From a checkpoint of a small autoregressive pixel model: 195000 training examples.
Rows from block 2 of a small autoregressive pixel model, named by matrix and row number. Rows with one number belong to one neuron. Each number is 128 + 24 x the weight over its row's rms, rounded and kept within 0 to 255. All counts start at 0. Numbers have three digits each.
After each neuron's rows are labels from the 100 images, of 14976, where the neuron reaches its largest size: "responds to" is what is common among them. Only what is clearly more common there than usual is listed. The data: made-up ball-and-stick molecule models.
# gate: MLP gate (model.blocks.2.mlp.gate.weight, 640x320), inputs 0-63
# fc1: MLP up (model.blocks.2.mlp.fc1.weight, 640x320), inputs 0-63
# fc2: MLP down (model.blocks.2.mlp.fc2.weight, 320x640, transposed), outputs 0-63

gate.153:083141113108138142121125115169140103130123093104155126171155137131100091148151111136164149124139133114167165090160119163155149129164123082096112146162111086114129150104165093157111165114129128
fc1.153:128118105118166113149092120160110138144085130128108111093155127105089148121157127112103076132140200135118175139079105079108166122124135129136175117129124109116146126125134126125147158119140120
fc2.153:097185107155117121114144113101146108130108182148145121160088122147076138130138158126128102123110093120096097094140117119144087138094121113130123168081149135118094104139169142191115144135078101
responds to: small balls on sticks

gate.115:147127128141129139137143067097123156139125138133158142135119113140126093127155134144108180144156148155163153117125152151132124108152105124126178080127111098118147171120128097139124129122132157
fc1.115:135141145168109091125117106109143125136149075134114108134145186116086101134128137121155137120103130119128128133082127125122151116100086124124058114120104123111147193110124132151148071111141073
fc2.115:079141125151140151108131108177142088120122132152133154175183085144136142110108080149127101139155116156151118138137132115151126173150171140108140117129129128155096100141146144119167175128092134
responds to: space-filling

gate.542:070132158142109145124127134134115140134110103119086115140152184117143121141083138109066181127175128156129143175080135097121157146139142142152116101098139119138121154117103101133149142131129112
fc1.542:146142132137148155109134157156132062177125099087144139119138121143132123108135133140097104154143166131136120128146148129120123117132132158110142166173150112112105130113138109097123153147150137
fc2.542:113082114167122126102121123112106166106135132086126152161139124111090095130132165115096123138117139121125088140083125132160167166114126125124105159096159129135142135145123092104158056108137143
responds to: space-filling

gate.223:123139108161115133146103095171145155113102135148109116084118092117129108099152095106151141113114093122144114124143161127147134152163149090112066122085115107155126111166137143133116120127120117
fc1.223:140136139102109141132143136125124122092169163117175112091118115169127099151113163148116140132129144125142114104151119102126113119140151159121163150136118083103154127163127121092112121149092134
fc2.223:110113098152134113165129132145148093102118117150137102169134105103125104134119111162129131115115160109121155121104138143134124149147123134137120108091105110129095114130148164140128140121105133
responds to: dark backdrop; space-filling

gate.15:124118118113148128109128149114144121120139139114100095135141105073132130098121133122105139151128131135141121135116129096133138164127129180073149140148116083103090103181165116152147098129120110
fc1.15:107043139124108120141086142129136142083111157145150138128116168102107072122100088145121122083136086115120128196122127129136126110144145094137136106173170125084184151115141127113106149155106139
fc2.15:118124071119141113121118114133134143110143132167122168122134157156115113138110133091113093165150149195112130071147151117116143158157160103109134161133115103149132145125133164130150111112132150
responds to: balls: twelve

gate.173:170137129104124089115164124171149142140145140138136151154126172141128129168130103112083137120152114123109098135141156125124130103132141120116073112146104129150084147150102111133167118116175106
fc1.173:159149116114147084077127155152097173212105139150099117105150111141131146119135144098129137142098139136111101155084141112172104149103151151129121124167136127155124139115115146127115121119112110
fc2.173:103103103103156137123104144139152166145151107118119091113146137129149132118144151131098151108129110155110175093157122125126170123130158146129117126124105146129123125164111151094124148111139101
responds to: balls: twelve; balls: eleven

gate.62:125119150101149163087118173137125104105166177093060088113133137117171089081110069128180086107096146168130137115149140090151145127133132132115138126177162103158132139155083138099115097146110116
fc1.62:157143183123161130126144166090130105164163149102070087122164138158170178082110086105146083188093156134131130123153111121125171158159104124108121116125133141139167145120080131150144117140172104
fc2.62:160141148144103161142140125105141118123105093160125130128083156146071092113134126131121107084161112125127158096137135202115106120062159139135137171092081139114137125112138122096134139140149115
responds to: small balls on sticks; balls: four; balls: three

gate.261:130135125091141134149156147132124065097113130145155120120111116142159125122149131119167171140137133127149125114131128098127106145105141105120163142140127082137108137188110151149130160109108101
fc1.261:114114156105108125086148172160135134099128154104091149166111112141156093132094082173120166147135113160135155107146155118101110117096103156133126107114130150100146101116125074109134101108131137
fc2.261:113124107116069106139118143114135108164128104090152063121145155111101124120152138115107107114079135123132140124154105158179153164155104066143142145189118133126167125162132137155159156110111109
responds to: dark backdrop

gate.170:117119116187134137157134102159100140180137155132125109116145181130132164182085105083098142120113174136152141129093113141154128138132146100111159161135097127118098158126146130096128152159138132
fc1.170:105156146133074095078130116110132116106128120123126089126114129065143098092150136168101152153154139092081179101156164102123119101160142148097139068105110144133131123117110096135117094117152121
fc2.170:073093143117123120170104094116127106127102125155098151097090120176158110124094123096137102132080131146134148136143132141120181105165133103119180136103144143106095072111121145119108144108123139
responds to: balls: twelve

gate.24:114135182097126135142124102121140082066154118130138162098095109124086108116091129139111104178132098117144129132110123119120119115136103129097126135100124155137152118106088137125125123128120131
fc1.24:134128102088127106089107125152128154147122148151162122065154089174117143156107123142109113129111123125126133144089181144154128121133144137134107153114089129116121113070149139096119168121078151
fc2.24:130132179129135108129136132112078119121126150127148122121128111125165119112121141133110176164153162137151111149187161095133108111133106121100152131197140123138144089123126131111088110138132142
responds to: small balls on sticks

gate.249:130110147091170105115156137139114141139124154154135153113099110073158128125094087126105104153160147131144106096130155080108097158138117129167136084101091123114134121136121129161088090120109105
fc1.249:115155115106119087125125177140121157107109134085118165130168110134133142106122136125109154115116173141109126150173162141090096113160095113182129130137140129127136084068142154170088087100116099
fc2.249:128107114077088120123150123133137101139120138145135079140145146118150100161196114156192154152089122147137144135130111114175125138141151084106131177112160128124151095125119156102159136145115139
responds to: balls: twelve; balls: eleven

gate.538:121121106156091162123111108131158116123124155110137142147088151146118154112119133133131125096123140128082133138156156117128096091113122098135153115147171145127141143113120145106130108127178100
fc1.538:104149144125105092104126159151153093112145116112122110128145109135145128152140127121151038172163127152146184136118118105132107121105118181101120134110131093081099103133102118133101099108125143
fc2.538:119141177141134109157152142114122172093088133144097098147125140154137156140121104162109186067084171116101186114118103122106135111136112143141125116180102089100142144139089095080113076114148111
responds to: space-filling

gate.494:134118152140086119152112144103147133125162105126165149143118117135148117142082103102121066132136108116149143132131127157109140159123117158135096150133121179154102132138145130136138147131060082
fc1.494:112113126127151080117132110119151108109124102097111125156153142122144136105147106099112133148153132092114104147146171136107162126154104097139124147117124167104089132158147144101112147074133151
fc2.494:101134171160131130145141161109147110110084150131138099152107159125119131128081175136086123143106150129049133158152106135128138156132127122126157093131125142103102153127103082117092153105117116
responds to: small balls on sticks

gate.23:127143172113154114132092170124141112142107146125087154120139090137077175144165153177119103098088173166129140111104144106108141117196133127152138168099102130129134161145133090146132107177112085
fc1.23:135139094145120142113102111111119175116124120079124141134127142100157112117106060098122162155128099110092171106122120135148121149106124110106115128127143111135133123095101102085114127064119121
fc2.23:133128133137134150198124125133110087115125118155133087151124139151163100121155121074156117083202099119163134176104097145115130101138134134099129080093110132113159108115130134112144135135109126
responds to: green ball; space-filling

gate.238:149134133120113120121089132171105141128133177165153127123132129116129145101076130106120157082140122112178132141127163138094114115076107116168141148120111099105172151119118137104128131132161128
fc1.238:120103082160114110115131148135148147104117128128107138114117100115124141167150130138139113129160098130114113133121103141091170143115098141143172113128137175102165140087108116145143137121147124
fc2.238:114112131132135144083123127126129102132129124132159103136084149162150147110130135090119158043123159146115150121138101139136136148088153119142164154096084126139153114152151118087092105117106135
responds to: balls and sticks

gate.289:128151146133126153142144159092129132173101183094136140146162118103115159095126141102120117106107125141135111135126135140102171156132168117141139116164110142127127164108074177163135103152132128
fc1.289:140122165103132133157111105138124148095125129128125119148118131128119137112075127116105122134117078117131155182120116098129164146136189145142156114095115138123120096123159109106146155099114164
fc2.289:168109100137111138153115145114091137147122142123115166108108112193106119112108151120119147121138135128156123091093149091088121113129140141121109117118136121133109119102078171172129101151138122
responds to: balls: twelve

gate.168:102147128105170135096116139152084113138124129156128137159135131161126093108122142154075150106120150116130134057128112125156127137133171144086139119116135136155108131149138119127134134182131139
fc1.168:136127105128126130163138131156108127144084058115124159113129148059158122150105147141170122158093114183132143135087122114081145123130086100111065160157136120085162134145123127116134125116137141
fc2.168:107125136142109122182099111145160141119112142149110098129086132130149128093085105113165144110129138097102133151148074156176105152145166136116138101106123119147137146080123135111145141136092134
responds to: balls: twelve

gate.408:159100173092142169156161103117123146123122131113138101115142171152139113086097099159127147119165132092168093144116138183091126146130119091145133171154100080142187143162133113104122123131108140
fc1.408:131175088116118147113148147127123090118102152063119112136128101151133119154146144125146108098133099088084125104129125139115098080101091101142107132119135133089164096146070109105158159095122148
fc2.408:159140194115189130106152087129169120139109150093119135134136118166099115119116100141088135141142133153136113102114125133107163163121151089106094136131120143134145096100158124141119122136136154
responds to: balls: twelve

gate.598:111091107150116119095096162140142132112122123140152089143117125137149148125102083147091122147137119143134086113169101157117123123146130103125128141107137103122144154096156126173118139117111157
fc1.598:140114170142163139125130080139142157092098130104087089149106145142148119120124117143100132154091165141096083112113099146115131137112099112109145110200122159137171121123116144111090125104132144
fc2.598:128129123132172127119137133148097104109123158126120173136127143068145139150136124146133114143159137131129155133120149122112078114130179113130153176119099149120166132168135158111163148121156147
responds to: dark backdrop

gate.18:127138137131121106133105120160126143130131147130132146109083119105131095147127093144119147117158134160124099120106102130133097110148123102085101155149115132156137145116095152115126112162130104
fc1.18:126130140102123132162100175126078134124156128114145134151135101123107125119093097159112142101117108149140152090146143128133157154131135108148139090139135130119091097115162142131110144116134134
fc2.18:130111105128169139090163105161094146142143150126124120103154115125188116155167149113098175114141129085135138150112091153135102096113107160121133150138115146140180150158145129091131097088166073
responds to: balls and sticks; balls: twelve

gate.600:113098106109175105102113147135159122133145111100139094125098112138118134133137082123120180109134135132178126117136115127132146115110136173118120098153125137148166134167123108087066104136137127
fc1.600:179140125132130085132128105129145130130129151147174114125106082141121110129124139136114142151155092083135153112113128135160101102170123141120149149160097132195118105125069144100120143145149101
fc2.600:166129105104091137104132111119129135148082167146072127119170140117123171126086146122172141167160144161134123135165167119140139103134114143132109093125107147154131123081142129145102149082114139
responds to: dark backdrop

gate.228:104086160127104130129089106097156139136163109144077158056096124107115149111154139103116149170132130140146124121127137109085119155079086109075106155115111142111109091113100122102077090115169156
fc1.228:135062150147134096106096171117133139118141132135112175106144124133136149078126120118143143112116120176154108121130122123092107147117155116114113159143150130104153092119103125105118109138147110
fc2.228:147125156110134146108122092136135087149155120114145103139122132153130111117132126156162116191118113165162122147152119117196098123163142112121128122090113160143109151130126100169098140109135108
responds to: small balls on sticks

gate.510:099125143104100118099110086112132105116206124136134152133143147135106171144094143117130117110123130097074139069106110101119131132119102152138106113152138118094134117137164161139142115104125130
fc1.510:086123077102124108145139123140132138133059169129104125135100107135146152130103128152074074083161137137118135123134106144135146163120138124104175124093096114167143165135121148121125143082109092
fc2.510:103102151096114097128158123125159125141168101091169142106151099121151089105140121120205128133105085137124111111112118112123121084115118120105097146159160123137126149097121106174099107136185099
responds to: dark backdrop; space-filling

gate.177:156121111120140101096118107113159140112160119150121136114105141097114116129116151170095145140157155152105143119129086140117126119131127116103126126163095132118055063081118105140115132161140142
fc1.177:144118102130105160145138126106108126141167129133108132153139097109150145121136133138111143115152136124157180131166117089104115137090154155132137087170116102166190166153110144136111121112158151
fc2.177:126099123104114124103124125106118142123149119138130126149166149096149128170128108108101115103109139167118085142126124158141170151124126123143132148138138140104094187098095088141092099096068103
responds to: dark backdrop; small balls on sticks

gate.611:136113093075135149102083118108155127142138098132117110149129120079122138084131109117190095125111102150092101106148100136114123167102110174101108081153114152118129095158103118141127143077104155
fc1.611:105151108092140161107154115123146168158127072117114086107134126139099145117107129102094147140166102106154113078066116110050101149133112158161090159126072081165105103145138143147118150099122092
fc2.611:117156185083115117127122122141124102153130144096128149128124118103100130155141122105160106136119162063135122127138129130141114099145153177154123140134140162140112108116138123110137114135138162
responds to: space-filling; yellow ball; balls: twelve

gate.71:169137114102092172137140144120121122117104100099088103114183146148090117116165137158098148139107107146138154115135162157143087143078119148123140103159146154084149100141078100114109138134104113
fc1.71:124098120131099121070093177171155133125145157127137156084100157154129128079107109093118103140123127153090143138142150133126150142143120137175160168184189140133163114159142119163118120143120169
fc2.71:139163125141109150167149076117150140153102116109160135130112155118117102143089102148124133149139172154122091126169122124084138169141155160116107103150113125129107105108154143066085138117136091
responds to: dark backdrop